Weights of a small audio captioner: log mel input, 17700 steps.
Rows from block 4 of the text decoder, named by matrix and row number. Rows with one number belong to one neuron. Each number is 200 + 40 x the weight over its row's rms, rounded and kept within 0 to 999. All counts start at 0. After the name is the row's rms in percent of the matrix's.
# fc1: MLP up (decoder.blocks.4.mlp.fc1.weight, 768x192), inputs 0-191
# fc2: MLP down (decoder.blocks.4.mlp.fc2.weight, 192x768, transposed), outputs 0-191
fc1.538,111,197,260,246,154,145,212,228,261,139,140,167,219,174,186,160,140,199,257,185,187,138,245,159,239,226,258,119,247,222,125,240,215,290,232,247,178,244,177,198,157,209,190,166,188,157,185,237,215,157,234,226,197,174,181,220,158,167,247,150,165,198,203,142,104,206,215,182,212,269,164,166,215,244,187,194,122,208,220,139,175,140,207,254,228,174,270,185,215,185,159,255,198,204,174,264,234,160,264,230,231,176,169,182,165,233,233,209,236,168,170,174,149,230,213,255,128,196,233,200,219,189,156,151,162,150,259,225,203,81,244,200,216,194,157,197,142,213,147,174,211,207,185,217,179,202,258,134,234,249,270,161,217,198,283,234,145,199,127,179,247,203,186,193,171,133,143,193,228,163,197,118,216,211,172,214,243,163,130,201,220,229,218,232,143,199,268,184,224,259,239,200,208
fc2.538,101,173,140,182,170,169,180,178,187,222,240,172,296,228,221,180,168,140,186,240,252,220,255,180,117,136,267,215,204,103,199,142,124,235,215,230,240,251,174,184,174,173,148,254,231,186,192,199,238,153,215,208,128,226,236,108,207,258,146,187,206,162,168,226,198,226,207,211,196,170,233,233,204,177,181,242,306,159,259,241,230,168,242,213,211,170,148,217,170,207,205,201,229,234,234,160,247,197,204,187,265,113,166,215,238,237,239,157,204,228,241,207,282,197,266,256,233,218,217,269,184,198,136,244,117,169,108,199,145,198,233,199,217,207,252,246,156,199,187,273,220,249,188,282,226,127,207,246,190,153,208,160,260,182,172,304,182,207,235,194,199,230,212,186,233,232,214,189,215,220,207,270,249,229,245,238,211,180,159,194,192,244,194,216,164,202,225,277,233,215,241,162,203
fc1.539,115,227,152,251,208,199,210,174,236,124,217,207,215,211,100,251,187,206,207,163,187,167,144,210,312,208,177,124,236,205,206,202,218,256,221,235,181,231,232,219,209,138,191,217,178,233,305,238,258,228,177,232,160,147,223,190,224,157,261,202,185,197,235,276,140,226,246,259,189,208,188,291,216,215,203,181,218,235,239,209,153,165,258,239,193,211,295,187,144,172,221,131,254,208,209,225,196,192,160,165,212,257,168,134,165,221,158,198,200,116,282,290,225,218,180,166,172,236,208,242,149,206,246,189,163,261,165,255,183,225,256,211,136,272,213,134,191,203,215,159,191,142,253,194,145,205,240,226,214,265,229,247,192,213,145,169,183,198,146,193,201,187,185,151,186,264,236,213,232,141,175,151,235,231,147,204,210,224,178,193,134,180,213,189,186,128,261,218,260,262,195,248,220
fc2.539,121,150,185,248,205,160,218,206,143,204,209,235,250,174,240,185,235,133,209,208,179,171,204,177,171,211,210,245,175,178,149,93,168,124,194,143,196,177,180,224,169,103,215,210,141,155,218,158,184,230,203,111,218,224,214,269,158,152,197,240,221,137,120,191,208,295,196,178,131,158,205,195,230,111,222,146,162,202,223,197,205,196,141,206,244,233,224,229,277,234,184,236,189,214,214,204,234,241,130,250,298,218,255,280,150,215,232,187,243,158,209,164,222,205,232,193,229,162,244,151,187,158,200,258,184,210,146,163,257,228,190,191,214,206,162,223,175,299,198,216,185,251,167,226,174,181,135,129,162,151,153,202,214,196,183,218,233,240,234,160,201,150,246,178,191,242,196,202,205,190,155,271,134,172,199,166,210,160,230,215,267,257,257,219,249,150,186,215,142,255,221,151,124
fc1.540,105,177,245,259,149,159,217,203,235,174,227,176,193,188,187,196,156,167,244,224,200,259,235,193,224,198,191,234,192,146,169,122,189,246,228,191,255,190,181,129,218,228,208,168,151,199,157,258,219,172,182,177,286,168,185,145,243,194,226,218,176,154,167,252,171,252,66,198,203,196,212,194,184,244,158,134,140,204,192,243,113,208,208,181,132,208,197,282,231,202,199,169,176,216,185,110,226,190,209,274,231,74,234,235,197,222,97,229,169,144,231,172,249,233,290,225,258,230,170,176,126,193,158,168,186,205,310,204,205,153,233,178,210,169,165,214,250,225,210,242,233,180,130,158,197,236,158,167,199,273,202,221,162,184,240,193,168,180,215,192,183,235,147,205,194,266,127,173,193,201,186,190,163,196,181,262,224,180,214,182,198,146,166,254,241,215,251,208,132,221,182,172,260
fc2.540,096,190,156,230,212,254,162,217,171,212,147,222,232,156,188,189,168,240,195,221,167,177,137,192,197,216,281,146,199,177,155,178,250,146,217,204,170,272,164,212,208,197,170,255,290,215,268,256,209,169,206,238,156,197,182,265,186,206,192,141,101,251,223,254,238,106,232,166,179,198,152,169,205,190,289,219,236,178,288,164,135,151,242,193,204,155,231,181,217,191,235,203,199,262,237,256,210,148,191,136,166,232,131,167,171,209,181,211,183,205,191,162,190,166,218,163,125,289,157,164,262,192,207,211,164,178,156,172,177,234,210,136,192,220,203,167,158,223,276,245,165,249,188,279,126,172,157,218,242,194,187,200,202,161,192,211,200,160,182,262,194,129,267,118,241,177,239,179,285,216,240,236,230,219,240,198,250,141,192,207,145,286,222,163,166,242,206,179,192,173,145,224,208
fc1.541,107,161,227,174,192,276,141,229,198,217,205,277,214,262,197,136,224,122,230,162,94,182,187,183,189,196,174,105,226,205,194,195,206,277,214,250,188,165,231,217,175,192,133,197,183,172,217,228,221,203,232,185,164,182,207,201,228,204,116,166,220,123,189,201,171,193,242,219,216,250,228,201,294,226,244,175,217,209,145,284,158,116,204,250,166,248,206,234,156,207,252,233,181,219,174,220,231,192,213,210,234,224,170,162,183,207,170,267,262,203,206,292,197,141,249,230,146,208,257,170,226,138,180,164,195,180,303,230,195,185,233,218,236,249,170,213,259,211,223,231,163,305,135,141,216,141,151,123,190,179,183,163,240,201,266,212,256,187,187,268,227,139,213,157,241,198,192,178,158,247,180,252,190,247,252,192,217,195,276,202,179,227,198,170,193,183,185,151,126,201,212,212,268
fc2.541,107,215,124,297,277,224,269,176,205,165,261,202,176,190,214,293,202,211,184,188,290,117,154,207,187,164,162,143,200,202,170,174,242,121,236,208,202,196,186,261,180,193,264,181,230,144,110,182,222,218,156,143,261,183,195,192,124,234,264,187,250,291,202,223,200,176,218,173,197,122,174,155,177,234,169,163,185,150,269,170,137,238,181,82,202,119,150,187,199,260,184,214,249,167,237,197,210,261,177,233,194,247,216,185,180,227,251,196,156,211,255,130,159,189,235,216,174,267,250,165,220,238,237,236,222,195,192,258,201,191,191,231,233,209,134,232,153,230,229,158,190,214,186,196,186,145,254,225,249,108,235,185,226,169,155,188,215,253,222,140,176,222,222,213,208,210,155,206,229,164,165,191,133,214,243,180,156,187,185,186,217,174,212,192,140,232,228,219,204,195,147,201,256
fc1.542,107,175,198,214,200,168,224,125,191,257,197,207,229,213,156,160,227,167,196,201,146,112,222,192,173,297,186,229,194,203,183,255,230,246,236,224,208,168,231,157,284,214,217,206,217,201,180,217,144,148,220,261,257,176,172,235,242,220,197,101,198,196,245,145,230,247,135,271,198,155,170,169,226,230,225,237,149,205,134,163,250,199,259,249,165,211,174,173,161,167,207,232,231,172,247,253,141,143,233,212,218,247,229,150,178,273,229,218,209,217,117,158,187,214,242,96,217,157,285,205,190,165,183,206,233,186,203,209,191,214,252,218,100,156,242,301,222,190,195,178,208,229,193,226,236,215,140,213,148,191,216,180,246,177,204,184,177,238,307,118,164,186,181,167,199,236,159,248,223,218,258,156,151,206,160,244,178,195,201,192,186,291,217,188,193,260,197,139,181,261,215,129,213
fc2.542,101,209,144,184,231,207,170,247,207,215,268,182,224,158,120,225,248,170,154,313,142,206,341,198,269,174,187,149,162,183,209,157,210,230,221,172,213,166,212,180,190,255,152,221,239,187,161,222,194,192,222,222,238,210,208,188,218,209,187,205,142,166,201,189,131,169,185,189,226,132,200,241,206,152,169,216,260,183,118,211,221,213,241,312,191,283,129,250,198,202,236,163,218,229,216,223,251,235,264,267,213,195,156,170,150,136,212,220,178,167,248,137,228,139,214,163,212,150,195,206,191,207,150,236,217,232,158,197,216,160,175,240,209,208,236,203,196,178,216,217,172,209,200,194,167,195,171,238,103,149,159,217,64,172,238,185,202,262,204,156,189,175,274,234,245,186,184,234,160,229,165,251,191,123,157,263,161,170,198,230,229,124,188,167,200,197,232,213,183,247,162,163,131
fc1.543,110,227,232,200,178,194,227,168,209,203,136,223,171,183,177,167,190,166,156,226,206,233,126,128,211,224,241,223,217,138,201,224,225,240,178,183,141,129,223,181,203,215,245,168,175,176,254,219,204,202,201,241,271,116,168,205,180,196,223,321,214,243,204,153,221,269,227,203,158,167,194,318,209,215,183,162,197,202,195,152,244,169,179,211,234,198,206,216,158,237,170,208,167,187,236,313,222,214,160,182,255,158,230,223,288,251,254,182,187,160,145,137,207,245,198,213,189,249,218,211,201,266,202,107,226,171,109,241,137,205,171,217,302,147,188,245,204,224,179,178,151,227,169,212,189,223,206,212,139,231,241,152,174,187,234,164,242,185,173,263,227,228,226,132,211,192,211,219,225,183,191,253,201,160,141,245,231,218,227,185,294,183,332,163,188,174,171,217,206,257,133,174,214
fc2.543,102,198,214,231,191,153,141,184,232,177,208,154,157,223,185,231,188,173,208,154,238,185,191,275,226,126,221,235,260,116,137,210,253,163,158,170,176,261,177,153,213,187,248,206,190,237,197,199,223,166,180,205,139,201,226,188,194,220,184,181,225,212,192,196,231,216,179,220,138,192,160,219,230,171,149,160,178,183,146,164,171,148,246,243,172,205,211,156,165,191,225,233,154,201,134,306,256,269,198,185,166,269,190,164,128,240,221,282,201,188,195,268,151,199,239,163,176,226,231,198,186,192,176,233,230,205,187,268,148,184,175,180,206,204,221,183,241,232,260,286,164,201,175,211,170,158,206,168,211,203,182,92,240,162,209,179,150,196,99,244,246,212,248,227,191,258,178,260,211,183,176,163,136,219,219,215,237,304,219,113,128,214,205,317,190,275,162,136,205,213,252,175,129
fc1.544,105,188,196,210,235,157,229,241,138,201,262,157,169,241,211,132,200,228,250,172,222,215,259,231,249,192,211,230,211,184,204,181,263,176,182,202,210,243,160,213,134,286,197,131,186,261,239,193,250,276,260,215,190,226,221,211,198,210,214,166,192,219,302,175,252,214,182,222,166,198,215,182,191,221,252,136,203,221,182,149,232,215,206,261,265,248,249,193,188,117,209,247,222,223,180,229,236,162,239,176,278,167,160,205,221,224,184,211,144,178,129,271,241,195,195,144,248,268,185,228,159,172,172,207,261,282,252,175,189,172,117,156,189,142,172,219,291,259,290,249,180,165,194,250,190,283,249,193,157,209,128,233,223,210,165,252,159,177,162,228,187,239,199,176,153,202,233,124,237,146,138,143,190,228,196,185,185,174,156,171,218,113,216,171,168,163,214,194,195,155,239,202,258
fc2.544,103,162,325,171,271,280,121,228,256,218,212,199,179,267,263,256,192,208,128,205,217,205,180,208,189,222,210,231,126,176,164,282,149,187,180,235,222,243,122,158,248,104,203,232,195,184,131,234,252,211,161,227,235,185,253,192,244,210,200,202,186,246,173,228,125,193,216,154,195,209,229,196,186,256,222,204,127,180,197,239,222,209,221,223,243,237,208,199,173,225,188,228,219,275,230,117,209,259,158,199,175,213,248,195,225,223,189,191,272,226,238,240,157,237,171,264,239,121,212,172,121,168,227,174,180,183,190,221,180,179,201,141,193,283,220,244,208,116,257,120,244,220,164,254,218,163,165,188,233,182,211,202,149,189,229,185,177,215,140,208,255,160,156,209,235,227,200,182,153,241,100,201,151,174,160,148,224,186,183,129,238,196,219,217,216,164,162,188,146,224,204,256,230
fc1.545,122,143,196,238,229,188,250,161,191,148,187,245,249,245,209,214,243,184,186,249,198,168,243,181,206,212,235,231,219,209,192,142,229,202,133,288,114,238,180,246,203,214,253,196,198,186,238,246,216,215,158,210,164,236,221,241,144,141,186,168,174,150,181,168,187,208,218,197,243,113,104,283,227,224,180,188,165,190,272,189,162,189,202,192,188,257,238,229,129,217,202,169,236,200,182,200,168,179,182,243,131,252,168,195,184,199,194,198,231,160,219,126,182,231,223,124,136,248,267,222,152,214,194,236,119,238,186,180,175,241,248,217,171,142,200,135,223,242,241,152,199,221,159,132,187,172,272,235,191,146,218,160,187,221,220,205,110,211,126,273,176,184,258,202,170,201,161,117,271,198,144,219,182,219,326,225,143,144,216,243,140,188,222,208,176,176,221,196,186,277,173,167,230
fc2.545,137,298,105,139,226,154,185,267,209,219,113,230,239,178,211,174,134,185,199,209,228,252,194,143,228,241,196,219,170,162,228,182,252,151,265,182,310,195,196,172,198,214,184,235,169,202,158,221,229,189,177,194,213,181,198,199,186,251,231,179,238,215,175,245,192,249,252,213,237,222,197,256,175,147,208,186,191,193,160,173,193,132,201,272,221,152,212,164,257,191,230,249,206,198,143,175,270,244,195,190,234,260,189,132,196,187,192,220,223,195,199,233,268,232,231,263,287,215,206,156,153,224,227,185,290,158,199,256,217,211,163,142,209,208,191,210,85,177,184,253,238,186,196,134,212,174,141,186,223,245,177,188,197,184,259,178,218,154,281,199,251,171,194,163,155,253,263,207,193,188,197,167,146,104,109,205,136,168,255,197,199,302,196,217,230,197,206,132,227,184,186,248,169